Weights of a small self-supervised audio encoder (BEST-RQ): 3.46M parameters, 1.2 epochs.
Rows from block 3 of a small self-supervised audio encoder (BEST-RQ), named by matrix and row number. Each number is 50 + 10 x the weight over its row's rms, rounded and kept within 0 to 99. All counts start at 0.
After each channel's rows are labels from the 100 clips, of 14976, where the channel reaches its highest value: "peak on" is the class under the peak. Only what is clearly more common there than usual is listed. The data: babble in 24 made-up languages, each with its own sounds, syllables and stress or tones, from a formant synthesiser.
# conv: width-5 conv (model.blocks.3.conv.weight, 192x192x5, each kernel summed), inputs 96-191

conv.130:24 62 64 51 56 54 54 47 51 44 48 52 58 56 52 55 53 72 46 42 70 71 39 51 51 54 40 33 38 50 69 37 68 69 43 33 60 46 46 48 41 28 37 41 50 48 54 51 36 65 52 49 47 49 53 32 59 52 39 49 63 40 40 51 57 55 39 45 49 65 48 57 49 53 51 45 56 38 51 56 61 53 40 49 55 48 28 51 56 45 30 50 54 57 43 38
peak on: /x/; /tʃ/

conv.75:50 70 43 57 43 44 43 48 39 64 50 39 60 51 44 51 40 52 52 45 23 42 53 48 45 54 71 54 28 45 39 28 50 44 70 46 56 43 47 50 58 56 66 68 37 47 47 44 58 48 52 36 60 51 57 70 54 60 35 45 51 32 49 42 40 48 56 69 53 21 58 59 69 45 46 40 64 56 41 58 54 50 41 40 41 45 48 39 47 50 64 58 70 43 50 47
peak on: /ts/

conv.121:42 63 45 40 58 54 66 50 42 69 42 60 52 57 30 62 42 66 61 39 62 47 51 63 63 56 46 58 58 42 57 49 58 54 52 49 49 64 78 58 45 43 62 47 50 58 61 49 49 63 39 44 49 53 61 49 55 59 53 37 40 44 51 67 48 48 62 42 54 50 49 45 46 55 60 41 47 18 45 50 46 45 71 47 62 52 54 49 59 28 62 48 41 28 41 28
peak on: /ʃ/

conv.124:59 43 65 57 46 56 50 63 38 37 61 63 61 37 51 45 49 47 50 48 62 32 50 48 62 34 44 54 49 34 29 54 64 36 53 55 41 32 54 50 47 45 66 52 62 43 59 71 59 53 40 46 52 49 46 51 36 48 49 61 53 67 51 63 45 40 65 47 34 52 57 56 59 47 38 61 64 59 40 49 50 46 63 49 42 57 64 49 49 59 35 40 56 44 50 45
peak on: silence

conv.22:63 36 66 38 50 70 58 53 42 54 47 51 50 50 36 41 69 56 71 44 58 49 25 43 41 44 41 70 61 58 60 47 54 39 51 56 59 49 38 44 49 45 57 47 46 50 56 49 52 48 44 40 48 51 43 46 62 33 47 46 40 70 43 45 46 45 53 41 47 45 54 60 35 54 36 44 51 53 58 33 55 51 53 39 62 45 57 44 60 54 37 47 23 56 52 32
peak on: /ɝ/

conv.71:57 28 52 50 48 42 56 57 46 36 39 54 62 57 61 54 67 51 53 53 44 60 41 52 49 27 51 48 57 49 38 48 41 42 49 53 59 59 35 52 53 43 49 42 52 56 53 31 47 46 52 59 43 41 42 38 26 47 55 59 42 63 39 63 46 61 53 42 48 35 43 50 67 56 65 53 50 45 55 51 59 64 58 84 43 50 59 57 44 58 31 66 36 61 42 69
peak on: silence

conv.52:70 61 49 47 53 57 54 55 42 51 50 52 60 79 57 57 73 42 43 20 30 64 46 40 51 51 48 47 47 58 53 35 55 59 60 46 70 50 50 38 46 71 64 39 42 74 46 61 50 46 43 49 53 46 44 34 66 57 31 49 57 43 43 61 51 50 40 35 55 57 40 42 58 53 39 31 53 54 33 54 63 50 52 45 42 45 50 53 52 29 48 46 41 51 40 57
peak on: /tʃ/

conv.69:49 59 57 53 39 53 55 51 47 35 48 25 46 55 39 50 46 54 53 30 47 40 56 58 57 46 51 59 55 59 40 56 60 39 62 56 45 60 45 45 45 63 51 60 54 29 49 39 75 63 42 49 57 73 35 57 56 46 51 15 43 47 47 50 48 46 56 39 57 38 73 42 63 44 56 49 45 56 65 55 45 36 57 42 27 53 57 43 59 72 49 40 53 51 63 41
peak on: silence

conv.30:51 41 42 27 67 38 50 25 71 37 47 59 46 56 47 49 57 69 46 56 69 61 42 63 37 58 44 48 43 40 60 46 46 54 56 46 51 42 41 51 51 54 39 45 43 44 45 47 68 57 38 65 91 35 38 43 47 62 39 60 71 67 40 53 55 49 54 49 53 57 53 54 38 39 68 56 43 49 57 45 52 62 44 56 51 38 58 66 56 54 51 42 27 60 66 34
peak on: /x/

conv.113:49 57 32 50 37 49 47 42 42 58 46 71 43 40 24 40 53 55 51 60 39 40 82 45 41 42 32 51 47 42 52 52 40 56 38 56 48 70 55 58 55 58 43 47 44 67 52 56 57 46 26 67 40 47 31 72 36 45 59 43 52 56 60 64 58 36 48 54 48 50 48 26 41 39 55 44 37 35 51 57 48 68 45 42 31 47 52 46 41 58 44 65 58 47 45 58
peak on: /ts/

conv.146:59 33 45 47 41 51 58 55 60 43 68 43 60 50 51 45 57 44 53 46 57 56 66 30 29 61 44 53 28 35 25 51 38 46 47 55 30 73 44 77 59 43 56 60 64 58 50 42 56 40 37 66 49 51 41 57 26 50 53 55 40 44 44 65 43 48 29 53 52 42 56 39 65 50 42 38 59 36 51 58 46 57 43 49 57 51 40 37 74 36 36 51 45 56 49 42
peak on: /ts/; /s/

conv.76:56 62 60 47 26 50 40 44 62 36 48 33 58 46 53 51 63 55 44 35 55 31 54 36 49 50 28 40 57 49 43 43 69 49 32 75 38 55 45 43 56 35 42 49 49 31 63 47 53 55 48 47 65 40 43 32 46 48 71 58 42 47 45 52 61 60 45 41 50 51 41 54 40 56 42 73 47 45 59 48 74 34 58 65 57 44 44 46 52 54 57 51 47 30 48 55
peak on: silence

conv.188:42 43 58 44 56 39 54 74 62 33 43 51 50 38 57 57 51 33 59 36 42 41 47 33 49 38 30 49 38 66 50 46 47 65 49 34 53 60 52 60 50 46 54 48 19 51 64 70 65 47 58 45 53 59 71 49 47 40 52 50 45 64 52 57 59 44 50 33 42 62 54 64 47 44 58 32 59 50 51 50 63 37 45 61 55 49 65 37 55 41 61 53 59 43 39 62
peak on: /g/

conv.102:64 60 53 49 39 41 37 64 48 54 45 56 74 50 59 55 47 44 63 36 44 53 42 45 38 31 50 37 58 56 45 53 39 43 54 41 44 55 58 46 49 32 48 48 47 45 62 29 44 46 53 60 38 73 34 54 59 30 42 62 36 49 50 40 52 65 48 54 71 35 56 50 47 32 48 40 68 50 43 43 66 53 57 59 61 65 39 42 53 46 55 56 76 72 44 55
peak on: /s/

conv.89:59 56 58 56 24 61 48 66 65 61 53 29 48 36 40 34 45 33 45 55 40 59 45 48 54 47 53 50 63 66 58 59 37 44 37 51 39 46 59 46 50 52 46 41 25 40 70 40 57 49 59 39 39 34 52 33 56 34 48 55 51 62 58 50 45 56 61 42 57 38 59 59 35 50 57 53 50 50 44 52 39 54 52 47 59 53 68 53 72 73 53 59 36 43 73 46
peak on: /t˭/

conv.150:47 40 32 46 53 44 42 58 41 27 28 45 53 45 36 57 46 57 35 51 44 41 58 56 60 64 47 40 45 70 49 45 47 29 36 53 51 50 57 51 44 41 67 54 59 48 65 41 55 46 36 42 48 62 45 56 63 46 38 66 40 45 56 53 45 43 66 60 37 81 36 37 44 64 61 52 54 48 53 52 48 57 37 51 42 58 41 55 58 54 52 59 41 45 52 43
peak on: /s/

conv.115:41 50 55 56 44 57 62 51 50 52 37 42 43 41 50 54 39 56 54 47 41 50 41 42 52 66 59 50 46 44 39 42 30 43 52 61 64 47 40 56 53 63 47 40 51 45 57 55 56 51 48 56 67 42 55 46 47 80 38 41 45 59 51 53 43 57 37 52 52 37 46 40 47 36 56 41 53 56 63 36 41 54 43 22 58 46 40 58 57 52 56 59 40 38 42 60
peak on: /s/; /tʃ/

conv.191:49 41 49 55 51 56 50 45 49 38 56 60 60 44 51 59 46 29 48 48 60 53 53 50 47 68 48 46 52 48 52 62 52 52 27 45 55 62 21 39 63 61 38 53 52 30 46 64 44 46 47 38 27 41 49 44 51 59 55 49 57 52 40 49 40 40 35 60 46 50 40 45 68 46 35 45 58 46 33 51 32 48 53 58 35 54 50 45 43 48 48 44 40 26 55 57
peak on: /k˭/

conv.3:38 62 60 41 49 60 33 55 41 44 57 70 61 57 46 58 44 49 39 51 56 60 66 54 53 55 48 44 36 37 43 50 41 42 56 55 54 53 44 40 24 51 45 61 37 67 38 56 32 45 37 38 42 44 45 51 37 48 41 47 52 44 46 61 37 43 68 57 36 69 44 50 36 41 51 60 50 40 57 42 51 76 61 58 51 54 57 56 51 46 45 32 60 44 56 50
peak on: /ts/

conv.37:53 53 50 53 47 50 57 54 28 55 46 35 55 53 63 60 33 48 30 55 41 52 48 50 60 45 43 35 32 58 39 61 24 42 34 54 35 61 36 61 54 48 47 74 40 44 50 48 38 53 62 44 63 34 53 49 51 60 59 53 66 51 54 48 55 58 54 30 47 40 44 70 55 39 37 61 53 62 42 42 41 36 38 46 70 57 72 47 66 58 45 33 37 53 62 40
peak on: /z/

conv.56:44 29 48 50 46 50 64 46 44 40 44 68 37 55 30 44 61 40 44 45 59 46 38 33 45 50 40 56 57 47 57 56 65 42 55 62 57 45 40 66 50 25 52 41 39 44 50 43 63 46 44 45 47 45 43 45 42 42 31 42 60 60 43 45 44 52 45 57 55 37 61 35 63 48 45 40 53 60 77 55 58 66 50 71 59 60 51 49 59 55 50 54 58 55 61 49
peak on: silence

conv.51:49 63 42 43 39 37 55 49 46 55 55 30 54 64 47 70 64 68 53 41 58 54 44 56 50 56 62 50 47 48 40 47 45 51 38 50 48 55 40 60 46 51 35 28 47 43 52 59 56 54 64 24 50 44 42 53 36 58 35 54 28 41 34 52 44 48 64 47 66 60 34 52 50 50 32 73 50 61 45 59 36 55 37 60 36 54 48 39 42 55 49 60 40 37 58 44
peak on: /s/

conv.187:45 75 36 64 58 40 59 37 57 50 54 13 49 34 54 48 55 57 43 48 48 60 45 61 40 46 57 38 64 68 40 47 48 35 49 52 60 37 58 61 50 52 46 49 47 61 39 39 57 58 40 60 83 34 56 39 38 33 66 45 42 42 62 38 43 46 42 44 56 53 48 44 39 45 62 46 68 53 50 54 60 48 34 65 55 50 41 54 54 46 58 50 56 52 43 47
peak on: silence

conv.189:31 32 57 55 50 37 53 48 47 69 66 56 62 48 58 58 67 57 45 45 69 51 61 65 24 39 53 42 63 42 38 48 52 51 50 33 37 38 70 26 41 65 33 60 47 42 44 46 50 61 63 53 54 53 43 48 48 53 48 47 51 61 41 50 69 48 41 47 55 61 56 59 57 52 58 55 46 70 57 54 44 32 47 67 45 54 44 36 53 80 41 57 49 59 50 27
peak on: silence

conv.163:53 24 59 50 47 49 47 39 68 52 39 81 48 50 59 47 53 51 44 52 60 62 52 31 40 53 52 44 45 62 35 46 70 53 51 42 63 62 48 50 42 71 52 48 43 39 52 36 42 57 53 49 45 45 43 50 46 57 56 56 47 57 60 54 44 52 58 49 27 47 61 57 44 39 41 34 53 82 57 48 69 22 52 49 41 59 56 45 58 57 42 53 51 57 38 48
peak on: silence

conv.4:50 31 54 59 55 56 54 36 38 54 45 53 69 52 50 51 71 39 42 53 56 53 46 55 49 31 43 34 33 36 31 50 40 36 58 56 40 62 57 46 53 40 54 42 47 38 49 57 54 50 40 60 72 30 47 51 28 29 42 46 43 57 33 48 39 46 65 36 36 54 35 46 67 43 52 53 59 69 59 54 65 46 52 63 69 42 48 34 33 38 51 51 55 48 62 53
peak on: /tʃ/

conv.66:41 48 52 66 58 78 40 41 52 72 50 42 47 54 73 55 54 43 47 46 42 52 48 51 43 52 76 37 54 56 58 44 50 51 50 34 42 47 56 59 31 48 57 54 59 55 50 54 45 40 39 31 43 27 29 40 30 56 66 40 46 55 42 69 54 47 66 34 41 47 46 38 58 61 49 54 34 46 47 39 39 47 57 56 56 52 59 51 45 54 38 51 59 35 46 48
peak on: /s/

conv.83:42 58 56 56 55 61 40 58 51 55 45 43 68 48 47 54 36 50 38 47 59 51 43 51 78 50 66 33 39 52 42 61 44 29 65 56 48 45 47 47 50 51 44 74 43 42 51 53 47 55 41 46 56 57 50 66 49 55 36 50 44 58 27 48 44 57 50 48 50 53 44 48 42 51 39 49 53 39 49 38 48 47 41 51 64 63 54 65 43 33 44 67 42 57 47 49
peak on: /z/

conv.118:46 49 50 58 25 52 39 46 53 51 50 47 56 49 61 46 53 47 54 27 64 56 42 59 37 49 56 53 54 47 52 46 51 50 45 37 54 42 50 61 37 54 30 55 61 48 36 37 42 51 55 48 59 45 39 59 47 36 36 49 46 57 50 57 69 52 38 49 44 36 67 73 56 39 35 67 52 39 47 56 75 20 38 41 46 44 56 46 54 47 44 32 64 58 54 47
peak on: silence

conv.25:64 71 48 49 50 56 48 43 53 47 68 56 48 53 62 50 58 49 43 48 57 50 55 65 46 44 54 64 55 41 41 45 52 44 34 37 34 72 19 36 56 60 54 57 46 54 40 54 28 63 38 36 49 51 53 41 43 64 49 62 50 63 49 49 52 22 59 48 72 45 35 50 54 70 52 55 55 47 43 40 40 52 56 54 48 40 36 50 47 23 54 57 43 50 45 59
peak on: /s/

conv.105:52 42 59 60 45 45 43 54 45 44 49 53 50 45 49 43 56 45 44 41 61 54 67 61 47 45 63 37 53 42 52 53 32 30 50 35 35 51 40 45 45 28 51 54 82 58 69 65 44 52 44 57 54 31 62 48 46 58 45 59 54 57 55 39 47 52 63 54 58 55 48 43 40 53 58 42 57 47 58 58 39 50 53 75 45 59 65 52 61 35 47 46 62 63 43 41
peak on: /ts/; /s/

conv.33:53 42 56 51 52 46 47 72 50 52 44 64 55 42 37 51 44 43 38 43 62 57 67 46 67 63 42 45 70 36 50 50 55 39 65 46 50 45 64 38 47 29 51 82 30 41 66 46 46 61 46 53 48 54 32 58 57 64 49 59 60 46 48 61 66 52 33 54 73 50 49 52 57 36 49 39 65 44 55 35 62 51 47 51 51 33 53 56 37 32 50 28 62 48 56 62
peak on: /p/